Rows from block 2 of a small class-conditioned image flow-matching model, named by matrix and row number. Rows with one number within an expert belong to one neuron, the router's apart. Each number is 500 + 40 x the weight over its row's rms, rounded and kept within 0 to 999. All counts start at 0. Numbers have three digits each.
After each expert's rows are labels from the 100 images, of 14848 (inputs lightly noised), where the router gives the expert most weight on average: "strongest on" is what is common among them. Only what is clearly more common there than usual is listed. The data: pictures of board games with random positions, seen at a slant.
# router: slot weights (model.blocks.2.mlp.router.weight, 32x160, trained with AdamW), inputs 0-159
# up: expert up (model.blocks.2.mlp.up, 32x32x160), inputs 0-159
# down: expert down (model.blocks.2.mlp.down, 32x160x32, transposed), outputs 0-159

# expert 21
router.21:467470561538493465539441560424555456539488404490553505529470561470452442498418519467516539508483514433406503549499491494496489517471471567460487493453535529585524541526500447424476463513536510498534530448495529476457477516525517542559513495462488438497453502457434476460458433533476555471539462474488432512558473480535450522532579509475551536517532487530488494468504473459526437459537492501409434466489494564487529491573481460558452496501487461545467447485474542512519513583558548
up.0:498490532511546462469537475505541408507526557503545513549480460514539466530542484498531460495507477555564524490514498497497440504536484483505546517490508442544509523544570514558511502401503554509541474540486559449519514531485514489435479542539410556540533484630375520551509518511513548539421518450501517494512577452471529505491425486529477474458497511520503563470590506498506507542468419456420535510559450526494459462520473451435483440472504536464533512484495536534487478447447455
down.0:518525444422446501525520579499437495496488486486458480491514535554474528408432518486501501547521459447509526512425478513493619467508566514443497509461537549556515482474519513501500503523507502530518517502547505511451425463514520510530537543547450394501480507412506471489473498510463516507584471509544534489486523535497500535526569500536455507470465503475557409509440497520457518399483595502578485527445467500620516473506531520485494506495561454524487411471533507522534530542526549
up.1:497476418466492477523517544470529462606459516467535657498572472451520467471515469534572432467486452454526516461488497524446554470533411474436533520520478451435541434506457492564503525525461550509535554458492520550515451497483486477580547523493533498494506488505501519550460492527550491549490477428483522520468581518520448492523469501460439531455470535489466485524539543496564550522464460451559507516480468488515491468547469497501544527457516479463501506541451468401566525487443464
down.1:496447485473502540427508434525466427417480473508453539482468532507387474525521549494531509520524452449466542567593469526548550536541541486534533500453543489467595508491560545493482498539469529575458526457565545441498508513518565504490508512416511498448525546514520433532506458463529450520544578585514496513504531489539498481519478494495461462512521514519511498428507458480460518540429509551478471532376477506501483518481482458542433595504453503486534525528502510500418483485488512
strongest on: nearly empty; noughts and crosses; more pieces: equal

# expert 11
router.11:552481527567447614431468485492541455457459494457519519509478506499472544559504521521517508557526477439479494481450440490570503497477516507490529468480463513532538465599510445523478542550555566484589518508505489461478509442478530533543508511469417479506518516459522472468524492492528449479552518568537493556497455535542551472466554457518547532486451492488543539502539495513406549508490588447477528559476544467479504495582431508510462518472554491485489500498508453569525504613466598
up.0:558507523551478500479482474522544501460487567480477445562512591544476422580506463543471509552521472516498475442550519525512426496543536520486493487524584558487519474569527522539488487525557542497593462461507428449491457527531567509490507522582488597539521541506516502509499510507520517467501471539527546562516504513445504489589523474519549478503444537470545517548518481573477494538514518529498467526491545484518447495494495533437473487540517497398514569434603501550476475510596448
down.0:536559477418521526555486545472539541576495419477479555531517474493505606410494563420491515476525477497520572566444477514509504490461466485501486532503456420571514577452455493496478538505469501494418552483483573555496549512524461508565532417483512478493513514468519525506514478423433420549498448465504449467572499496492512548480415533501470522461513485585479481468465480533506488471492485503474506501537470478518562481529448478541535531493454471495523456512459471419541456514468560
up.1:479495549525507495550564545453537487513506467537543484511458545497490417460496471532451562522539509540576514449580502559530432486544493431507499541471448501535481469576539613440540467523464448478499444455555527490457580423448467493483442455425545517513500540533571516516581517553485447561539498519459542466526562510485487438558481503460519463453545562512474518477487428510562501553458480535502475476495461504488468480548509473523567470497530505526510506531522471548546515509551555
down.1:471450553501495523469508524518496492478482477443569561439547559529558419472499499481510523481490549521507478518485415487478519479485482565492532507421535575413465449547476512541494405452537484573517563519519418597487455468497509494473472513493499451446581494511468478467488536505505547506561560490456508488434514481477488467502549465471492499454549521464506490545432609561518481539481543433514484437453460484478455514529450478497520471470471491542506521452529535595434471454491453
strongest on: first side has more; nearly full; discs on a green board

# expert 25
router.25:455469499443429526455512480525447471498532550421439523498531469590504535534515551447509479464512499467535472460499532486496595496527524521497522446489534499528555499531502513546556524502438508559494507516537443468589466532503552547449450467435424475503506560513457457432498519495459475490578561444539444475493516520515497493547530480590589554457462451482538452473588464527507531453450623497510471507503482498477532507507516561492522487505479489497508545527472461584469539447506545
up.0:440490571548466525533534550495484584535515482540453491569483534546440432452465463497487543437451460559526465485555467548473478414635566550504561474475554535447523531465472556553470471491469567463526503404595499501469453427536506500437517524496553500507536514456554478536475542518470462492493537519505504479526550539452474503522440506516528505545503489453487495515528471528437519498557446524480505538538493436539484545480519446524541517560468521498525489475527540481550559529497548
down.0:496524405416532391534463481512444499524505478504515497455519466476479583420491482481516439515536512507466522452440508431527596560499470476527414526483451547521521493576619474468493426425497520481478499531441539564438438484481484513519491547524474522476542474458504509502478464473543530495393538478471462539522478505515522461527504460466502465436539536535520479451458497471488493447503508485532510461463519432440535563502489541478458496504533488464483545452522431530495416511474498
up.1:439517510523464579526445454474534538512498492430494513534502491546514436495504450459523526517509536531515475474461485578467503453526459523510392500531506444470485564465468521564556461552517487534539476513506517485485480519456541535528471555520476496498528478487523513524486457526522475494573491495521487521463499566463464448452482497549568499542515603579441609494473517469479537407531533452566503542485553546490546537423507363509520456526504583535526526440509509533541540544479510
down.1:503458538545517517471556485497560495575571490530464486559563561434479528473485549454551511473479500483520544496508512485508489499537491468523574527486478538516533474543466508448502562498515527541520556509559513486523478473440538421473578472494505476470478519519496516533484554502535501546448507525492464520473566482416466436484535615475552487470472463500537458543582469514518451553497439583500537514552580399498482586552484505518480537506562475444496565574564520449505507457485457
strongest on: discs in an upright rack; nearly empty

# expert 29
router.29:492467546546460547444526516469544476436437468521476531432457479520494435492487519511438535522530525518541528469535437519557503487544467497438503532534503493469535426572557524508506478532509559528576481478580475485495498436442454476499521466447461450497539576502530487505559503480548479458499516586498529465498582561486552492471550494537583492500518570514530554534533481423471516534561587503500519577520529510515556501554474506523561474478545521567550517493436510587471508526512576
up.0:520573597521498496502400461496558442488527499456563533478448477480433501411497494522424507528473544522463533469529500464453435479501533426507532521509455556535512530452524503485447463508551534543475476442540478496429517460511563499536486449501550526492500474497541536517468505539468483521544452520511533486521498434476417497525520473416542478510540513457435498583454527551523527497556448488468426505433501485528485539506481369531480548514521516505512441506533459536538507587492554
down.0:454541541464475538537461458480481422535524428423582542495416564504441518442522490474536518546518565555471557512470494483485496593542528552521511569459447508476512500416488498431425456489463406496438522512500487531420466510530533517488493503537465498519506479543528551485534481506525440527530479501506489487522444439501495434496526532507490529437512553524492462546419534489465438429497507538453431511500481578471451560494479474471513528421473486494506492462595510506564504502483505
up.1:540516419437523486588459515521475526588485567516513464535512561483468574538499482450550527439482450499554496607472535472481512540380501487561500466507566451562499465534522477475482567456528506456422494494388536492515517502561559465473498479514532529534455454509441545528476463520476495530519460452485575541510494457507506529488493540539459518432483466553572529489463504547486493517445484534465572472477503508532513430506492516451472567476487487469466482532502483450536428531520484
down.1:443543523488533491546518477488553468622495518502486492500470444464466556500514507515540463493506510502529475558484544488536436474469422445556508484497471511527554556535526438524498601421448433483508546513504536470436512549509475493488505497501564516478497466521495479490528485426513415532462464456590438445530538454454458563576480482574509537440530528599536510485522445509539505539502465532445462523552421443543525482492492433503484498535487451524491488593506501478551520515460486
strongest on: discs in an upright rack; first side has more; nearly full

# expert 26
router.26:462513564498450594484444583524537452482444418517527557542467445480514520494514477546535509548498532462484529484487496488491508527496472531451501474412582440538479498539504503503498492488460515584546560445452498490511548495451525560580570514446469434475472514461453511506465468514492560471525556482582420558446499526530501514476625501501564500522544459440480496420533444500519550538562494531527504486527543492504483445565554521557481536492541454509472518518498538510519526530525456
up.0:471507505548528536512498502458433550545551542463495372513422601450525546443523506451545529495495462574472520545543470545506523450473488527466574458533533524543546545515449512470503422475507494534487490465456543525506498518514496482465477398443438490470520563524501451452485459496407502519506467552448439488536512505445481453541492482454480494458483482421528462507553479462487451522509513523544529472518467497473433404529499481527514526477490570468462521510447489533529511515384490
down.0:514495464542462456455522437530507488519516464504466608509485475500479490555536485498466450531495519475413535405479480553528563524481499445606465516526470530518455463481511445463488581516478546438481518522489476454518551516536479462494473534497566499551484410546494563514569541437529486501447537461533563522486486501508472513461519460545525490492497528527547504540431526525427478448451387519484501534524503542548536562422500521487495448508479539511504492418522450433545482437564525
up.1:531542464501505541501583419491568474478479528439544463483480463477475524474530470520470458482524450469467516483493485508554472534581448513520511548556512482529528538521473482515503541559436440504466495515475502458525501483521493520554518493615573519519516417424548466463637475463510464472545514474494507535509472504592523482516448449524531441462488498503505564486517445505518487510417527441452462563568575458540401503531530481519543526563498539459460488545498475540527526551483486
down.1:488514463489456456515414442442440467549504502513513500486556513602479533519455444504534520442448488567585511487462522416497475537513547529542517392598539471527558518474463536535578538600477449470516416493496464451485493530529496531469513452492465546453471559527552493543490513495482529525473473542449540436485456518551447526499442482571544492556498556499458506557486475535553520528526544545540532529519559477497535562520495550481491497546471465479513554508540485507535533480489470
strongest on: digit grid; noughts and crosses

# expert 15
router.15:460477478513481481488485488493529487473481459456517520489475421501453546511394496449520526430534432423490502574531489519520499502519494561400525479422557406516482480477500488530455511514435497503570513476560464493482490474512521562578507514527421498494441516484442495433497460530441552447485524486551474541475528605553473488480521476482590508466533468506483432489461456449564483471471604465464491551506496495521502531518473492510543541516554468555490454524482469569514539540483576
up.0:478547490503473555453496439501549551509485542480497463545523439516482612520416446507471499440489429517451504474463550544512535509494552544505503509567478522469550517442472443568475525532438469560463603555472465460524445525551470496495520490505464484489474482449493434421486534479490480427487504521492431516438447442507468557510498471517475532567533526489551439557496544542533481498523530509515472559507481475452537466480524535550479487561517517435453556519545426453545509512402476
down.0:566462416472466467505516543571441517506491468455548512501441500564477516405479503553485409460465586468524459519575461546479514516572468458520503511525506520535547488510502411536493479505506474517524497518491520541503405491518534562418524464559461520523467440463522445513467571503426570549494531574478461521474498470456506578511550495463452473538449514447553457516509446472569488490441463424501516455454493476533469525477467504497501542530471498485504485530456560470467538471535445
up.1:526467467512433550472460445506451519521540557466467448522482556511517496536488476476525552501469477493528490422470549516498479476471524514571493474436462487496513475561492452552497490577468501475433455515450541496525534500592491453449535507539458503628457433458494540439464549553490493524494460492531530611529472507540525500514446521514532512483473521454474586500495512590501507488443474505493495540558534464460434462493524587527563524533539587494512521485564457469566436500509448
down.1:520579568457534427502504509451444461500441505539554515530481555473525572481519561493480419547590448470551527497443492449546491477485503523565442446479557541509517528481543435467508547456518530506547567505539520533472486483448474537527474534502541549423540543494483473516518477506462517498554535582528443401439511442472471560508461479511477522514497459565509488498503486456409436488490495528506563474412454512526507462537461442412475510537484439477519520491469526488546525507540494
strongest on: nearly empty; discs on a green board

# expert 6
router.6:541591525522503509494526512520512497549488502495549559480456480412543419469453507440501477431498548482522490529470515496474575429483468515506473516433471456582486569507415451454471494480518521454491562477469423499505457552532561509474465481509531433466454487487489446501507485492451501545536519559426502470512523511506441462452516513520511565485596449582463501455490489523535416551546450476467422466538490541486445495525558411503475493490492443540489500460467514498464535526553566
up.0:522500532533465566542461412487522544473500421475531558513545507485490485445536513490447503525500488516432479450482422478507477457486487527400450502474423544479452440465495516506461496542489516549455501494558470619503508584525429509505488458496463486497529555462501525432531471464493500491492537518532463521466485554578448468509617547476525467548514583491490549503439514468475485462511516549552524486462544453444546542476523454536482447495537534506463486429467479525569528546535563
down.0:489435454551599475434495450489571535555493502521435472543500473484508508528483466530496494480534468429546530580541517509506477520520529464498493505493541482509530484558488485495500504516529570481467532565512532481553493409443530444555562492554609448519455522459510528570503534516528500514473512486520411532537485423460511521515450523434503538484472460414502479562589469482457547552483435490468544476509513545437498503491458523470479533484507491440487525612447444471503467525562470
up.1:521454545510487549450536487460549435541540496520509449440511500493558474510547523578456505488520529562493526537541457543502513460483429457462493480466510493509503468553504471520564449497444534490505433548544575497556495583493480480473545467456465480537610473599446492556595518541514504536490488510488498550420561454500499519516567516505568490524467505525517543490557524483482549382523535455445503513527544518484538507526449439508531448442497542541559562516475528506508576497483508
down.1:490474455475466415535486587486516545520534506454502459476529557500534600483488519499552490504537467472513579465498471490510496517526494411464518473557514498463600424509485488488435521487507486449501482532542497451494445444495529487547507534532519499500497556455464465443398465556532564524460546498584521452507539613471467520482455517521461601488443544451442482471490528438531507413491442548550564473453519499517506447544470517507502534541520492487497463509521539442539527509511459
strongest on: digit grid

# expert 4
router.4:508516502543529496579456554482499459516486423536527534451512495521452531502441474436511492506456477516473441498557479477531411502464462445410476537494506421482447455500557490437510419505502506465446602488526578541453521482544459486438474443457537408513512533460465479488504469511524541487489522571448554526458548575510494528555505503507461556463547554530498519491473484455499480452513511593526499486492459500533539452529489460526447476531477488614522436437500487477511479559499537
up.4:483523540496446574466470460479461559524498525475550441514512530538495506500506558467487522530510510592501538491530450520538543458543458499469529511511516468479575541475502460493499487507416521453515471531485504503459444531524440524442478517469470508512535506579524493445428562546535529483460438565570536543506586543455546443575470473555561552560424575546490556515542584555477423475467514496520569560509451532473485485456510499575566505488530516524542489447503493459495532487488448
down.4:533552550525493530576494480501573519517451477502571534495477510501587467549534415470509479443465500507447474499419533457458406483477492591504492488540552500495445516559470485498553538525518517550542466548552431483488528504519417485518443491463455568541521542493476598460490492513546514475510453461468506528535467511485477534489537492446499423466536509480427485451486578460523508421585540491507503422555520536482498454587492521517443559503473468495504519555510438487504501483454527
up.5:463454509581484497535530467576498414584500481479495545478510542547570538490506527468537453518490517524506545476466514469487531523454517476470477435542497496504438435495522441489480459546504446534540588548506528561448504443550495488450534415466439487464444526505514451412580496460545545500568553535507583477472494493433505493518510493515516486573478523546509529495462526520513488523491529497552581478535475529462468406554489517446468492492602501544450502445519481533543425499515474
down.5:444482518487450495453529484523552492478476469510437474542472487496480495554472512544478538508544483516434516577492522535467457491494525477515508510514598512554577550439566503460456530422522519464442486519481428470490542520400488457466484500560502547477525489550483507566483516454530565545496490470542441554495470500562568484546489451503481444574490535437522493536533500528493564499482438460434498471492554449551462579409520546469508465473446496450473458493541419479505600526499496
strongest on: stones on a line grid; nearly empty

# expert 2
router.2:435576504568531478513455508538401517539534506549540498529508514471543528477457539464512484447469479402473477429472526603562478566486438615451537489486545527526513589503471502536469491511493513487517560489513509545495421513525495466447575494488485474421498480451491552472480478442438501513506529505510524465507445515526478519445540555502543482514521465528574448546511462514475422493531553527504499503519494525563590415501512543420541506472533528525475505514492549504487485481577497
up.0:494483512466499501475547533469553406502541561447457496494549509513584486547556515483492526429607573513438475517533489488468564475514492517449486463546511483514495487583502487558551451455468449537516450508523472518502469591533491541478516488455484465485567584523509529521531454529498486497512524502538502459438521503532537471524485475496626471478503532472496595443559518541540563468544585430575509488500445517496456556484543482521525590450544522471493535535472490518512464535494521
down.0:483402582487509475448527469498524543520551470489493467486500541505456527509502546506471491558524424549529564556542537483552503437539505441561535499500494457471588456481565488535547492562558531549541491453442577557483448486446573516541499502535493509506533516543459518493491535520550489550474462478548461500476539491461502478583538425504557465454498476470543491549470482427444529580545546584473519490478527501419462431466510538495525465472512527472486612515500485477463511501513469
up.1:486532506517497515464510462520497406442491458535514593556541478458532434554512467516506561494556415551535515499556517492511463449527599460508472563488440521445452474557434549540532455449497538460557536542538507509450496469511459568461494438477473500518560514537569516501492527512525466487476476423543518510472509569508493429475477446528446412453423572494477473515499577524577447526484525509526467500503492484509463498467528527498467515544483444457481486528496494450548458450568538
down.1:510493497554515562545470502430471533489497539443446377493481479512501522457521456462507467547512533402502493469528497533535461493436519482501533454478554494575556525432559501447461555511522509535463475472486520508499471497430497439510541608480482424521471487497498535508537478532416447510468505507520524426555544483486438598498497488490524453593510397496542558453521464503477575492489483547537490548535487525496518469493454518511506559525520551498489467486577470459450451553466504
strongest on: discs on a green board; nearly empty

# expert 22
router.22:485495523550498463560483519567510528583464492556498510498551548513561492476551522518486542523505543476434538530506497481519496459543497512460483429538540510455502526462481516462492404463513513470536494454424526553429539525550465479464479600509489479439550441496448549481511488464526504569502476448450450504531553497462436538537531497506423460504424499489431553476442525468507411574542473463531427462426481550490514442536533510499454527453451457434437526526494483465460463495556520
up.0:539499457505540488475494483450498521485564526514512394570468515548417495584484499407482446489469470477510416575430500550502466487464527561525492508466519477520480508493527464510456537476493502471526499454496480447533538516503562553551462505554437488481510590419433487474509452474547504463434491521466465497412541507565449536547506464525437575472553540445517469467503439491499540569458430491461531492513470423509460510483542441515498473503468521546471559550470491504570523470487505
down.0:466505485495576504585502498505477521541497484523525516562571482504539502465509457444466466510466487492499491484536525500499462460407464536521503496441544504477445441582396494570479550523457522565491601494522549506451516517534472458446533504514599568555458510436486564525523501454481524491459477461469568498501488530526486496508564436500531477493492482467460574469520509514481496347527565476472526462522519519476483489556428479523517560502515496583497508460493511535525482587511478
up.1:436463489613495496486442494460534460437525511465472529502523462516536470494489450500549504505483438612487497515547576509554494493513535470494532470463536530569505524465505489506476521486517504501482503487456543508394497512537522435478513507497534534488469514569537529465464569517473524508404497455565484475504549480506510441520580446514509447493491494510535498472515512587536504521448544591506484621487520607519467491512542507363452501462513460491495458450439500501498466470535500
down.1:520495527558446496560518483520474541597461513503521480561418499522470432494555441537452524544515466443487548591490508476478534480515540493465506539564509436475478461560488560465487411434464517520541466521528492521464428581481513486497480484456501480531531483516510493495524471468541459496538465456456553512542446514494495524605474504472544534453467537491489508531448503513475507605569412496496521446521454471497567519460467581506524488557540514469466477549475471470526500549456392
strongest on: noughts and crosses

# expert 13
router.13:485517519551470488461470529431537533483524463561453390514454541492506542468441528490519518519507444480511441481484494494574493555456440519463555502420534426537475482569507452485445452540456551509552542516464544518476466422457492475489486488506514470482492510462469496455491478549528569507428491550587510543513500502561533535516547494558502560502562540528550471463540459378498484447452548498498548433469466481439540439509494501551491570569526573523482510521516497540489522525538533
up.0:488502566482456580470499512550490507553537503502484509551501418490556514510472421512520511485466469544426513543550415449440452450504588503506546495470550466481500517494562453567464514440548500488553548496537539518485482579449520490460520531523460465559513477528529462501474496505464528454554527458525511423531556486510487494553554518476472469515480475447519549527526535554548523569397452497503488575545439554487527511476464588398460513435492510468456471495504497498470445510470555
down.0:525499494490543530464485451446526464428539517520482487526515527511446461446575518460502548497503505511510481489511588533521537612440495440533514536469490538587475496485570515485492474527524459529498539532489424455458570405503496514512477497466523455537513493496487483489513518495480477502479387567597519543414487549486521551426545417523467488479510547522517486491540513439478544435522617508487481535455528498445491501567485486533501490562554484518521544487471478498517555406526469
up.1:528452573520538528482486406456615526502544486480503516506493477491499543519559535428547477502424566423526522552477487517479502510479515476451530507495467526521557498593503535595528524469507606556523417460504454557530522533450492477528433525465518422494528497606483519538502534531465467520495468482501459575483559523508480452547495433462485521476538453537454511542484517462484538468579477421546418536497491505480514492515524547517447458503448458467486497525536503466515516505517472
down.1:522469473431506446533499471446475458427439544514544500461522445493551515517435532533497517483581454461516411455499530483542496513458446521562553545448527495462482538467522507440471549493499455454495608527492554448533450472472529543570530521512451520489459572440501377512477477476444502552486502490459529488489531505497465559439517436536462466572510498457541522513500423509530472548464497560443518481514509518513431542467468554463493498509513539532458551559473515552484481526432545
strongest on: stones on a line grid; nearly empty

# expert 24
router.24:502422466498478525507485582479526510487489465535453461458496556486542537499548494568502521518482551520537481476450527513556525457503491553585570474520524538472553512462560471561494460578503504544530469531399473495519488475495574482513579546548527544513501472465486550526538558508516513541491555501546364523493531430482516523485462409491463527523520489455477522500490444452506619563503470498549486512516537466502486454476535531416515448528543553446476561448539465510527501463523473
up.0:555546531484525551481503566501523445519536488486454445552436483520395478488489524490462561494486523553573474523607512497529457519540514484515491495442511504559516503567521535573466467492470584477539479457587527564519471503482505562498472528426500456509576456509533469465466491570488483457472405537545502517458546458507602471496502489543550478475495567516520494463490518522478553558476509452463528509543507563494537561529503470486603443488541508502476444470497517485437496521444551
down.0:448511507471556522476490408507510503511484498544505593507485513556566448463552485503431572509490523444479573540492522522486560475518548442536523473532492490519513490477549445475512549533561459469446511470394529457473574510554521508483536477537536527502524548567541550524515607534490417534439566526497512526510479494485466512486531483463522466481547498480490534575532466477526493536530494506515501513521462469396463556500514495483478519455565559455565586529467448473525489535394507
up.1:468530528516489529528523504515426569502448550549511458498524590437503443491478416486509469506499475582445524573600488555462592573509472526497486460539457514465535498520523470497593472453483462453564478542485563506515478482517497445535478509453524517541477477538519522457528487532498516504544465506412511489456495478455530517519469456537526485509476475481560474499471580571478467518502476515564465473538499443526463465571527496514544497548434523384507526508581504484530551476575450
down.1:460512495488485525489519484431551440453454423545536475519511495459490491457490576533561498566513488531473418420449424428569492471475537484483559510488480481519531489447507578495549471581533472448452463440486413504452509520483471517543511466512454502492469508523482460498517437475432581599478475489490463447544519525529477424538545524512496416511520541539428522427532489491482535510439516476550497524500483521518494529480535484514483579430489437551579456488488518506471490560519511
strongest on: noughts and crosses

# expert 31
router.31:498442497529522496421447488480460459573443451535555548537525512437524486488571536560516539483542488452500525477533503436453472432480562551528453521523553503535538532531490509516526485431507488514519479564501489498383501554520505559500486557539446521505547511522504468537495495546566597530499488537569471504518500455493493473509500511495462420468517500497492589527453526515445489476496408561456515422567520548486464410514509501436497472438524552470464463543483454463542442557476503
up.0:393495530456485531559510445446541479478532490497544563494549484500602516478436570496425450444477515547545476491522470485525511480539476536434437544518517509514538522524540482463541458479529515522558448555559406531464547487532426486482467565507510461445579520601490519534519472541506495489495491478457487454565574517473474459498487504474442487536517495491575493487465474516514489495565543446511533473549437495510496531493511387485473439459496451552483464462483471501429473506550526
down.0:455544469483454465494522520433508510481467543474516502508506571524447525496550490510510514517521508493477486501487511499538477509464523490538563519558471553485522466482449523550469545530535498482452544490460485477532464485477505502475552435510575554557472463453477481546386523544495431508444540520553544544425593515502568517544436469510500514514460502465431509534553531492538500561494430455585500567454532412477424457433581543504522501519568433489583563502476539455524453527507470
up.1:492457528524461517547563489439543421564548551437457499517467421527571517478471442474503547533437472501442514516526526552562513490441528473485513480469539485560475486486518444544483480451489467423485438474512484513545466549463493461565546441505485505500503489509473478514516513565516497528501509529582504471464486446544541529508510426494521493555459438554514432498552517485555441520513608446500462578476429489487550494457463506475471501457528494517503544537463495624490547427536458
down.1:489512524494491522378433520577508489471475475528548553511575572484465472493539556492517488414554518513559514489474473487500502515544492590478524539540473481464508458521511594474492514574511558567537538538504567521484493455534512479403560531489489472417510542582493520528510507511506529461510526465507494550526555500472490481535529564493448513446458555461513515499470502474446504548475495569509523503575550561543545480515502530491522440481502464507534475418541518409463489524470599
strongest on: noughts and crosses

# expert 0
router.0:492493522503481508464469473499566468516568483512490482506499500488511501493501533492516454513561476514497529536492541510477483426419536548597523480545474559422563524563511499509551456505446454513432459480455422548459551458527529536497513560521490612515556412591467585453487499531499518472464476542514528596541460495555501457516502497496414480455432541542491480527552512467477476544523495445487488565445497515508504510483555486425443457426471499478416545483479509502535510468553514
up.0:512442500405476543538517434528508467568493478571496499552455439529498518448561517504499553496507372463513524465494492530504515484433468475599518500472528517516520502467505516532477528451526472528553476599443448489468488561479522555498516512506470541502499520511487516555478503476533492427521499416486471576509483562552542453501574461500497446514465524408520438436470504438511499559439544515525535550522547488470503573566485535547485541491506514492439432521555505564480529473460462
down.0:452507488586515483460510431526511525491516411431442463465531580495521559548532468454492502570540501502529460576514549519494510458505538474518464485536473583543425497520507436457473488503485585516531475467444448552460522526521497495503562556538498480528511466500579467460489508527459501562419435515553458457490463463446565544481523510529507526478529437507537543552540441491506506517539476549493556426531465537469465443426535492467478480501488443526508547475500438450542418480533547
up.1:490479525521463557507509577518499547503442440493468434455503470539557537494445522533549521494518506486566527447444475472477514539460502467449525451460535459496454462533473489484482452472501508499468468497405518612520467479525500463543556499492512544534485484475532475515543534459497561509556538523512456491542443541507581552461576478557527538524542493518574433455533569497533511553503515505438422522540564506529509478449550428521585514515376504432551439473515515528467515501509500
down.1:531496518522541457466584518567481555448515518561422501450486494522530448490456476554537457453550556469574491465470451463459508543537467473406467518531465522500538478528507473457507507517535417529485507434441538574564530461507595469486515507499518516514509478481499480553435488500468571497525556522505527475529524521523569506500470473494502503508459571433478515513511537519545538509471511547476435535463509475541548588494487455547592404564476500439514507519500566545512560500581468
strongest on: discs on a green board; first side has more

# expert 3
router.3:600504455493521563522468487525399460547555493442576535531557550472539526534568478518571471547554461516451553525506465547522508476531501579539479475482618495477447535455444444473507515461604565456489492505473493503525463484493499538452511501518470539503495496492498486562415521540487585455490468465518467475530501536496508462549451501447461474546473469542545535496540509590515527437493509542453509475559556518506479439524482507445470542504530509483473503559454534518501497572497550
up.0:486461596587495475444500489530575505471504542512552542524517522482496449548589523498541405504503465495513510552502500484504549473473553515403556468465469501471487435502449499510472504482548489486537433504531552530431494555532480431503478535451506452461522538479496518534481519524459528538516445503492531550506472528390509484498447458563511489481502495488447475460433555548409486477572425546417520557493533466559475536461484502507471548529505521462526459551468446459547463475568462
down.0:558514403451495537509506487493435524547495526474469407515476419463495557457420498481462538518448483443481471496490456469457481499499460426555421465474464464531487499461541494509504458453468500529507484488492445519557433514492502528529531447497440513492508488560568437496486473475488447459593546478442483474502495532608459496510550515457507558511456478518590583480524484464486458506442521477551512454488513485510491518511501508447578469442437484499437610476508507466487499519422515
up.1:427494487470434556457566488534498534450423541458475493475518425537434519541423469524497471462489502523468456433437555521534487531496503553499525486574519479502521495476501514502515578542502446500502536486462473457473467459466567558566486475483579573521462535496438493442566504430508457515589485480498510498510411492484506503531477512513513490467549506497479518505532483485523510543490516550467442551524568489556463496490582411529552582564480474502464498484497488531488500610430549
down.1:467525502445474505545561539527548489491493562501478532544468469549481458500493457537520497535501485582480517501486519567508491502513490467436524480549514477499521423546487487514572506500481540507518511465483487476433517494557484499486447434462500482524522526441488548469482525511474516526470512482469550513500432506480633415576497473469583561444555585550529510506558485572482459592486467472486494620465509497523503477464584487510580446524539487484456513457476512559528595551528537
strongest on: second side has more; noughts and crosses

# expert 14
router.14:509462472475471499486516500496481482468545536469610473537417554528477444527556469579511489524500535489491516467457468580537507442525420495539539476481558588563513507524427501588516533517559524488470474557524584460491462570486497467479561490556467528445547505545478525538485489522484467471479467528504491517457505462577516443472475524496495443532451484492557597540496478543468435437463484479474484579504502462411510495554459551488495541515581518491526556515491502502514455479422474
up.0:508596439487408470457491459552500466497443501413521501539476501488467491457500502413488460465532592561451448440494541481504427487529454537532466501564530515599538546506548392473536516543517498591505479582474456439485486485528533544490432501513485490460502571504465511493455547543520566505421464477568484548511490477504447584522485524510492523504462510469511553545534489484533475549419508531522530525471492498569513505465554510471472526452516517577491473482489511506456482502500518
down.0:452450585517560489531484603390489549508523487559474466493552500537474478555508484496515531546429433480537462592524451426489513454476506442467542526473437429437423432511465587521452489467478539413464529445514561589514525513488507487543514493472490475492419441546465522504570474480462484519488539494460492450531528565493534431510493482469454516484519506491450427465497531501480517494512489519443438457489501452464509526519517504542499502539505450491540501500513519464569519490535461
up.1:563502475478509489542568479447476509540498508522532501471477400532439462466469483464491514527457485453560559487543425528543469505499479522491490536501500530498401521487590470495480472443430529498467497518593467490436537473520424500515490523545448485520465534515476463533513478599483522474443507453511584470473467573461489529499463506506470499466566501502483372499504540519633468443528518496421568491533499478527551521519470510519506458510474465509466481532507438478448510487482585
down.1:441544559475581501507513506489494483492485491523469469547445499499575557465524533488465467482484455499427473495484489489535500531498500522499518460512478482497484533490488458428500491551534481538547493438435519502534434540461526477553590449456487461470503503368606501503542581449530539487486518566472526534447551451539449468500591474512544482494452506556492574506524399492435463524445491495434420493454461513510498517514498450471501467437520566486539565523469490461532468473506438
strongest on: discs in an upright rack; nearly empty